Weights of a small image denoising model: batches of 256.
Rows from block 6 of a small image denoising model, named by matrix and row number. Rows with one number belong to one channel. Each number is 128 + 32 x the weight over its row's rms, rounded and kept within 0 to 255. All counts start at 0. Numbers have three digits each.
After each channel's rows are labels from the 100 images, of 14848, where the channel reaches its highest value: "colour at peak" is the nearest of a few named colours to the mean colour under the peak. Only what is clearly more common there than usual is listed. The data: drawn branching plants.
# convs0: first 3x3 conv (model.decb.0.0.convs.0.weight, 96x192x3x3, each kernel summed), inputs 0-191
# convs1: second 3x3 conv (model.decb.0.0.convs.1.weight, 96x96x3x3, transposed, each kernel summed), outputs 0-95

convs0.79:134145124115120148102107148063156166115166140064130096118171128181171132151166150185134133173141129123148150146131182140115141173148163145157179118157166117163129181209147098158174152127111173062224121120178120167080102100018058111108117104041130098141072128090140082107149089098122086107111115116106114079130179092098132144158113127175110164100138152156114111127149157135175199126126140121140155103130120109127138103114137146151155096179171092128120147115118126111117147148165151181118187132097145120045105090093135150133102105141174139132142153175171167156112123141110134080
convs1.79:100123107097042138135158132143144088146127158139141116095094142117135174151186128084148106108143159124080104139101104188137118085094117125115108101114151099053106147087120036121137168181150079109074103102119105136105124142179139094136124102158118143078077131085066107157170132176146140192
colour at peak: brown

convs0.62:156160169121139123149129129112127134077093134190099110162107160114158115100126142136112140172132091144117100142114137120113131108105129151137016133095117110179172096126136108097185115141096150061100109112090000135129132151110127120255145118134129171131122117122122124141095139241093144146144145121139120146118128129113149137111138127139136102109131128121111072129120132139131112109106127097144103081170102123129136132108105129211112043110106130111135133107134132154133099125149080121151109095140119126137128153140121187120103113130109111104120076128119125085119135112122136112
convs1.62:114133110092136119119117127148087131126063133145082094120116106118157103129110202104100149095136146127089136164116168150103132141124144076150099098150125076106091115080134149096130133161174129138151152129124098152132060133144149155187218071000106128178114163149129120103115132065138137110
colour at peak: brown

convs0.49:117120120100184151042157142097146162134068130148097075116120069130088136133132147109080107085130125088116096097111149128161103152000083111117158129188087117064000104126139037143137170148171147099145092190130131093140157112044125122127012099088108110167013126108145077111105141141072103101115145137124152112142122119158126105124132136137122123149077120120141131125126136099113123081148126130111133140114139097137135135112103152128116144102118127142132093122112142133135112115137106134142070105158121096123121128100130118103096136113095128116129135117127127111113109115118119125
convs1.49:146127121096147168116183120072136162121076113185128120067148106109109103096146118107130096094090104159195095072102126172118116115128143117111129048215182104132091168136090109075134162131121111116162108121093122083077073102140102147101129134144144115079145172102108169135170173081162112143
colour at peak: grey

convs0.83:159183106230097139150136179095131128162106114114136142177136100110170112163158187146123119156077132141171121176129046137089164162130126134228158115168177174188038117127134087133113113084178045053152100149103182125107098119115149045148016117123161153092108145138191069121168093114029038133125129091125149093119106155153145132138133113141147135129146167171152121167145145089146137083138134125112124122140120120148129139144136114141116087157119145142139155103113155142134134117087117165099115148144108115119119121119130182119143161130110131137144117136117137114117115124119145133
convs1.83:127128145109145107102129102159130150127074115108116104110136108123087132123102125139114111103112163122130108201102159162197117157148154155173100071101156140115095176064195090096129181142177115036104139153106107162111131117168198126194154165122117147167080130126130138127170209119109119167
colour at peak: green

convs0.94:138081192138142132127132176076128135126165120125098124128151136077145128110123095146128128148123118132137118116123194125135127142098116133079108150094122135000186130151126133159135109146117052135095123114126061128135117161080128132145142141119077110136120133107158133125121096146167122129114127046105144153146110135125160144154153162124117154091000155146142137139122105143107119000121135102127176125136149147137110135136128129075143113117145138135120128148130081105120132129138102120147031132131108121129148088095110116121160152138121110129154145121128135123124135157128116132
convs1.94:153153135105133137147156121135126123172080118155149084107060102119159154088151124058119079150108105156115113127112149161148124126037118129189158101150138064148089152124044172124224116117141138191123127135121098050100121143186102107149141131122123125147109168118084129132126143136086171112
colour at peak: grey

convs0.72:174161156150167150143114135169092169139089188186137005120111148040088118096118139123122124061059144151056114137189094090013149128180117065105114140127102144131026150094149108113085136133096074123157125089091097150172166160113133106136112090149126173116167116176164104144119147139102123075139103114165134150128117134134116091110138132141144154176133142101113188146078183160131150101147127125090135132154127130129164119115082151081190138123195112145133178111165117145140135119090088085107119085131109117140152116156110120133145134149157111122134154129099106097163154145139148113
convs1.72:173122137142171136154134146192138154130109098169125127133124127144148104169169127192155128190094086171101136055121152119124140154149083111154119101160158150178170090074108082106118098131183117116129144095126110115156125033153129141092134093126145139206123139092137044108126163119153087076
colour at peak: green

convs0.92:115116161007094141076178157043210114129119120116130157129105055168121076132094129178100177159144138137118066026084121072172114130153117021090140103110128083108128102059152110175123147113057182164142133184128190109113144159024116175109094160030134126165143113175119039128124168094155173188132122131145174114108105163130158130133128145137129139111123144125129140147130147145109082142103133127137125109121129130138114137108125137167132125110109140117121097113126138142136116105165127118133143130115119133104147147114123140096143117095137094134126111125141118122121115135103114116
convs1.92:157145093116184171104137083121092153159082124151126080098124071178142119111130145099182125154103132147151089121125160146068093137094178135114064143169155115120064124109116093097072117076148145160112177119104084093105096141137114120202140156140157165149096117130132120141023149118098171108
colour at peak: grey

convs0.66:176195206141132118158131084145136134074117152153110087154119251155085170123124117168142138131095131106123115114158025083115171119148116151018109183134115147010093117090147184152139170129147070067119095101093151130220142075139010073124164117140140175134139152106111199155165120111107113054153090119125120122119122103152108120107143136120136150119122111124137134106129127130150143109097140135114130070130105087097119147132111114097138097123156138124117117114124137130167118135088089126112112166136111128128104117128103103133099108129149137138122132115103127102088096149120115127
convs1.66:095142127123169153131105103086179101138140158090121136118138125136133109133082100075179066152105133157147161066145155114162117128116117138159204115192101136196116101100112083116212149118160166127107122166104130170102172143145199078162145093136123092172179124088116175083112148121149169119
colour at peak: brown

convs0.74:128170115086149111100071113067085052075088131116119138135146043061126126169098137069092107076139122105138091034000099029116014067060133121053137118149135121126127123055087137137171137111072091098135129163087090141105127147098084182096186128088137177168035109150144129086140150141169176147112117121134113135140125106122125108113116147105116132119120113148122137145131129039130130109138117148122131133124117119141134114141104139113134116126135116123127131123114100136137144134092119132135096132138125131128100120130139109128145119162115148118102103154118124123114129133126149134
convs1.74:142141176133070155161151096097175122147118136142125167179090104090087061098069159111192110089141151187101115123052103128108104126077094111131058148134115112135117095146148177152189124158098110095119098125165099137107122180139138112095154103141096104076109113094141160128120094108072186095
colour at peak: grey

convs0.80:116127120121154116104120105091124131076068000081083039107101136106068089084134157125100075141133126162138113119053114105111134151144084083131174099084000114157048125119068126091135107095133151112148157088064059162132125077119134078150108114113138120111016063156077098145139160097089133131130125172131132119123147089137110091116106134111125130128130111132123080121121153055140128110112120130124096099081116081136131116132132138088105100139128118151130115130117109135128108146120117120107137133162128131128122108110133112084098102136133107155129132118117135129069116117112107134
convs1.80:082127174097085103125174142101169152130146125118149069174099109132100038132137188084179077148132068123129093129120084134078157119095143122180062124157160099114080127097157112129123155128143102111127127120135111141119105108164124117057153067131083118051145121124123160094123095094167170101
colour at peak: black

convs0.25:020126156105139109145130089140142143185088118178124136052133115140255141188162162109159139050131139084126117123112143115133098165100111122163255104141095095115118085115122133095108148097119163179136177130103227114140122114118140135059094120135160093137134131154135140119082110000096097115135132115135119133097143117138161112121132126129124131118055127133162100127126122098144134050127134096133131141114181121117146126131103138098157164187157141101116119156130104112112137102122138100111088135156138123141118124119141131120148112130152122125155158086138133135146136120112175136
convs1.25:171140126169160107145123098157141174162096121127080110128108101119166093128150152185111143117000121082105070113080071137142094140067159161118161150176130203116101152093134117134129111095153115166112083135122124116125113130183117155150128179160126090122138141166089093115115100122074135122
colour at peak: brown

convs0.40:061076104146108053113055144112046096128089092106170134119185132139255164120127134163095046079119098095070131193134161168007132066131150144114143072088117134133099177109087129103205084115142104163109125075113077181068065143097098143171117054134104108076119108071162079045067154131173139106110164149130115135144140124106132115118139132122139146125126141123133125121153143093133141117146111142103110120133138130134137101130122126136137133130114117125129133118109129124150137117085137138128112142150145132156114108113129117119159114145101149147096114126148121112114102105104119131
convs1.40:198141102090154191154142146160134151121092102073092159166135110107078121123122124028151115162159089126139138184097131098147132139077127138156147106078120139141138026083098105134165127097163139116113157134153107155139120161068137108105132113073147122116150133093106088124082132152080196154
colour at peak: brown

convs0.22:189184074093110115108127099077116109131153158065138112188060158119122081157127143063119113222160058107131141135125121145069138128000106117128075011109098115238080124138120109128113182124108018073133111087096105129132160106116110153163040085124156158127154135139109092130063159145125166124112140099138128135133145122128105108115117114117122114121131080128076136120126135106146129111150139121136128083117122124120130115106121136126141126138119134124122077135127119126161124135133090156112106069132098131120108157126126108120101120109117099140107141111104128108140133134145133122
convs1.22:107147075189146076091085130119191117141105145107102112089083083097143132175128086125115139097057103112090200148105119114100108097164146106068070132147146177099060151127090144093138139117127104080130125126097073124101127151150139128159142074193185145105141181158093114144132123093154137130
colour at peak: grey

convs0.87:155074068164146161187058133145007178133138110119070136102165158166177119144143090114138159181142136139160170108124096160092157162122125157128120104128165082130126153126138131036098157123124055132140106000182167145086129171053096094071141050047108198185130094080142144162146097138142137080143099085134127109120110144144166121125135099117131110168141141140160104103151119114062151127154105146150089127109092123089143120128150127115133096085146167158135139122140140146152098107139126110131140161154114142150142125160126098120162135112160140112107147127111126164146145141104112125
convs1.87:137166095163114143116099130080144183230099095091109120108141122135084137109108151152166079096103180133110105163100092172129084104097125112128075101175137089171063147078145134084145151143175156122088124189101125151132123119214172104168137109120126129172126130121114102102095106134106099183
colour at peak: grey

convs0.18:086143095082086123087129111098139116131134103140124147133148114152141149155111163138142146159047189113062142103105000135090131146152069147077059128150106093112094162095128109062117170104141119052077172136108005119136144121160080085182112127077178141124104133180122109128160149197122130135116140125130168099123107105151158122120107082163178161146138127134151140133147135133190140130146140118099155140155130143112149152125121173100124161119153126138116149120119104098127117099173142109145110165128105151126113095139112132111157160157089123120128134122120131152101094077097130112
convs1.18:045118093113113147129154129157107183138125108082117102119143136147145116138120150114147157121133075089084118150090122187135098094195069098205121131187115090148122153162147155081090151123103181104132108135171133129126156178102198101151171126152136145118129125094157083121103059095189107082
colour at peak: pink

convs0.46:085071142147107158127023116126050088135092076128122117124170159092156181143142164123102053139135151121154114220140137162000120113145154151120130101143106093117000159101098120103148065121144110127136155065126069138090028134107095127160109073148108151087117103091122125000077148134157111099132138151123116129128152108120111132139131139117127135115124103105125119120148122090140108107144117139113113114114110127147129114122098105136122109136124121126127134126105136117156110122077143131129099134117136124137090121089116122108113128135094137109151172161143130125102113123157126129
convs1.46:148146138093127110131124124121118111158111152096135193194128081135121125143164147159157172141154119129087138100152207075131111156107145115123081190082152128120127081081129046165167166069184177118084150067147108146088112117094074111153144128124138119150150118128110163100088137121106177058
colour at peak: grey

convs0.64:129122154178140067100102147167171107157138127136124116139143119204164120109080155120192123152101119142101128108144001108093107152112129135088164128124093096084210167120136125155110186115193124101116108113150063112160167129155175054100099120114136069129084134130153101116156114058071045156162085127139104138115116165054133083112146136080137114121012128144124133105062140141170123074130130099131136106149150118157149137125087111080161191170160152116107106147137107099148107112139122134153089137123096092157113143112176168109148130084154132128140156116106123156136167145128146117
convs1.64:136147138081152162106119102174107147171127131212113119095189111175124164123119156116147140113131104137147092115109136116158129144052122109165039046137125099180140121056121088113075209104170151123119154094175121116170122138133123129164101151151117090079153121096117161122089165110111116108
colour at peak: green

convs0.44:187099168053120105143120102017178131142118086108143084117183152105176120074087166089075069178142130105156144129099062074078172077085156000122150121111133161125130172138160104077145149147127167120156163154077091125137057084098118130134000193070113176113183110091101125123123130144084168194133144147133113121120124123148114106138147106102143115140115117117111105125125130100125113122150102119090134099120121133140146131125141101115101123151130099128119123152107145114143152133121159128118104143135104136144126136109134107085129127158136141148143129164123131114101098133143116136
convs1.44:134123084194152144139120140139136160255148118125105156127160102111095123058139161174148144114115135136126130085117133126079093090124075101150097175122112112098126107127147117017095140119141113104107123145161113127090117126179133124180157126127088131141116095141126127118133076156172073188
colour at peak: brown

convs0.58:122114157123160121084120113000150134111142138131164051180119122128099100143138112125086178110130167128172141111121087145152109132160138053153087133094119155147179115140047157141097109147121161157093144098083221149113122138126100132165063076087136094122141097139137025135045153165126135120167122108139086131118111115065158082125153131156141125138152105136131108159155113163115171154150139145122071080107131119116100116138148097178130067093200113099102137121070155153125081106157112139167181154112099080144127116082118130097112151077120157104114095130109130135113078113126081127
convs1.58:145057107095106138137114183171124155126075161130120139134144140132158138117162095105127150140087143185116085100144104172133160124098133144165112152141116135116100065147174188087151079075099143174100119111171106082165154130134040078111120159226174126128159126153138133130118074091160102116
colour at peak: green

convs0.31:200172155144129141143162147094135077173191151151164126153146154006164145176119167141175155148218107100255151139153063133146115130120146140051105168155136136056106157171149130135099138148123170197151165154092099133133129142068126134170094122157157132140175131144140142169143170135129120132136187115101119175117123165147148137104168127152146163121125145107153145134194145142068132112172150195102124133117179140142174180148106153141194132145113153158156130116106152156133114148136135137124136116128125131148165121150129089141117134160110110134157105168137138176157153140101130130
convs1.31:127152129112139115123122095152173128159091138138119112097072068089088090103085119091156085135061110122143093151110157180174132111155134108160137075115095123096100133095093091096105130151159153222091151118157095101092092107124143095180147110123116097177204136086082170115093105115080172110
colour at peak: brown

convs0.52:147139124139123095118124148050137145132146147166133109178111093077127091169123134132125131147000132131130112151127000122104136149129111109125150024148124128144080135113096140065091117126116097091123133128113129149127138135169087138118069100119144138139157125141112092125131133131141141110107127133129129151113121109092131089103120110118139153121135096135133129128080142078132127105129120118130122098125152102130152137120142132121142107124148134131104090132123091115142122142125105143129157123131078141135107112120114140121134126118119130135133126133111128134125122135150073133
convs1.52:170121117118078232092081139079074147124173114104111109144087115179132111192117169097131121177094118118201108110100095127085115133169148092102089137144111126130141127129123106093090155128117122092082141135115115142087120105084141102123145139194148064126032153113121115138121162126084082129
colour at peak: green

convs0.33:121131086113128096110134122086158058171100110129069124143102141116136146132128130146132099068121106130202134049000113078061096133069154051112143105101115136125000166172110121103136116111142116109095143151111067127069128135070139192147195156123135136117112108175102097063105115119109120123123122125121133117108122104120122092130115154116129110108126136136146136157133130056124101108144133133126092107132116120111140122137137155111126115123134137120115120125152111140141090117109101134096107150126128137134113106123138145116128127149151139134123129125122126122100128125126132127
convs1.33:155158174134110126116151127132134195137098105151147160211097139135098145097078143082150115087107134180142155149103125137095099138110127153125056121139153144187090110124102177163156137170123143115148095195162131133084133183133197078068158090119153123103147159103112095130167157085121074065
colour at peak: grey

convs0.10:099107151098128105123145093067121073191121184189131130121123134154187105136109233144060067173122106066141080104098072140079148114090097148103167086134144077172169169074129136095125064094065163057175133121089077141112151139113131098062142134116168162100140091121131090122167230157177198136127098124124145131135111093146179117128143127076106123165088095145132130142134133092114126105107114133116116104130132113148169139109117154090165071129156119108125148164121137135118128109130105100112211080094061116118097117140128159114159134152108148132099168114138135081113132115107108136
convs1.10:142133136151184160119089100125134086123124131131172175159110125149133119092137168084152093107186153106110195129070128126140112111149071047110073124091075091086160150116115173077114146147159144210131163150118121130123114143094167157166103077188156099133074113123128136092152112122063121098
colour at peak: green

convs0.76:170152126129131132125113137050132116121138134136141129154133132125124099125109129119133127163000139127150130157104060135076145136130111117161112000143133122155107143077117120140131126127118125112124128136126120129125131139139109140134146124130132148116140128127063120106142083121121117117139138123122132138128134120130130122109135141125134123124000124124135136122117130117125123132140129144132128131105131134126120149128112114143135117129129131129137102116116130133144125133127126137140016163140110141129099126116124121128129144152117132121136119151102127130130096135129122130
convs1.76:113159162157110236142152108104128148130142130111118119160088090126126200098127134099134093135120110140170021133092085124113105141157116090161093130116132125153133136083163141125182150121153139102123129133101102159110123139063115095125119146142103124148039136161016131162121071120125133133
colour at peak: white; pink

convs0.73:130091120122116154169112135146151142066146096114061039141081138151141103174115143121147133107147146100132141099160000123083134149121163128108115125114091096047115145109115119122081147128107118135156130068079139109132171105113114150186157000153138128112068098087147145133120157146061127174125103034133111117123119135115132091130126138134120156123165105110106146116161117134151139000139128117125118078131119106122147130125107141009150116096146140142111118141140115154148116136150115117086141144121124142140138094073130122132129136107126139157118139109121132107146138150115132127
convs1.73:138097119065141154141107122138162126103151130106099103178210128147200137110106113090102083115148146086150109152157148110115153108109113104215158110076148124117076158124071147176095096081138171134126131093174127140191159220143161122126133142138190131127128120127116146098155120158097181079
colour at peak: brown

convs0.6:156125099133253127098143122119112133113118114139153132180112129124000136104105115114107133115111022128124133138129143128128139124135160134206098138127147203121120183123130114133155120111129117098143148122141161099128126126079135125174152132102099064113108116107096108130181198147103131116142113100138120136149136161107124107086132163133132103132090124134120134126145127133104166081150128160127109121118098140110137156133081099130145121092157133105135150145116108131116099141145119127132099132110113136187127111081119074116136110132129124101149111099104119104112133147104134122
convs1.6:167147116124151114108123096170169103110145086118142119069147114156203134129128176119101158157068061062157087119080165163130134126094115119142149115142134177119147151136000166168101164121128178194088134114148130088153120148165137144095121135117134112118132155130119129129102094075108147118
colour at peak: grey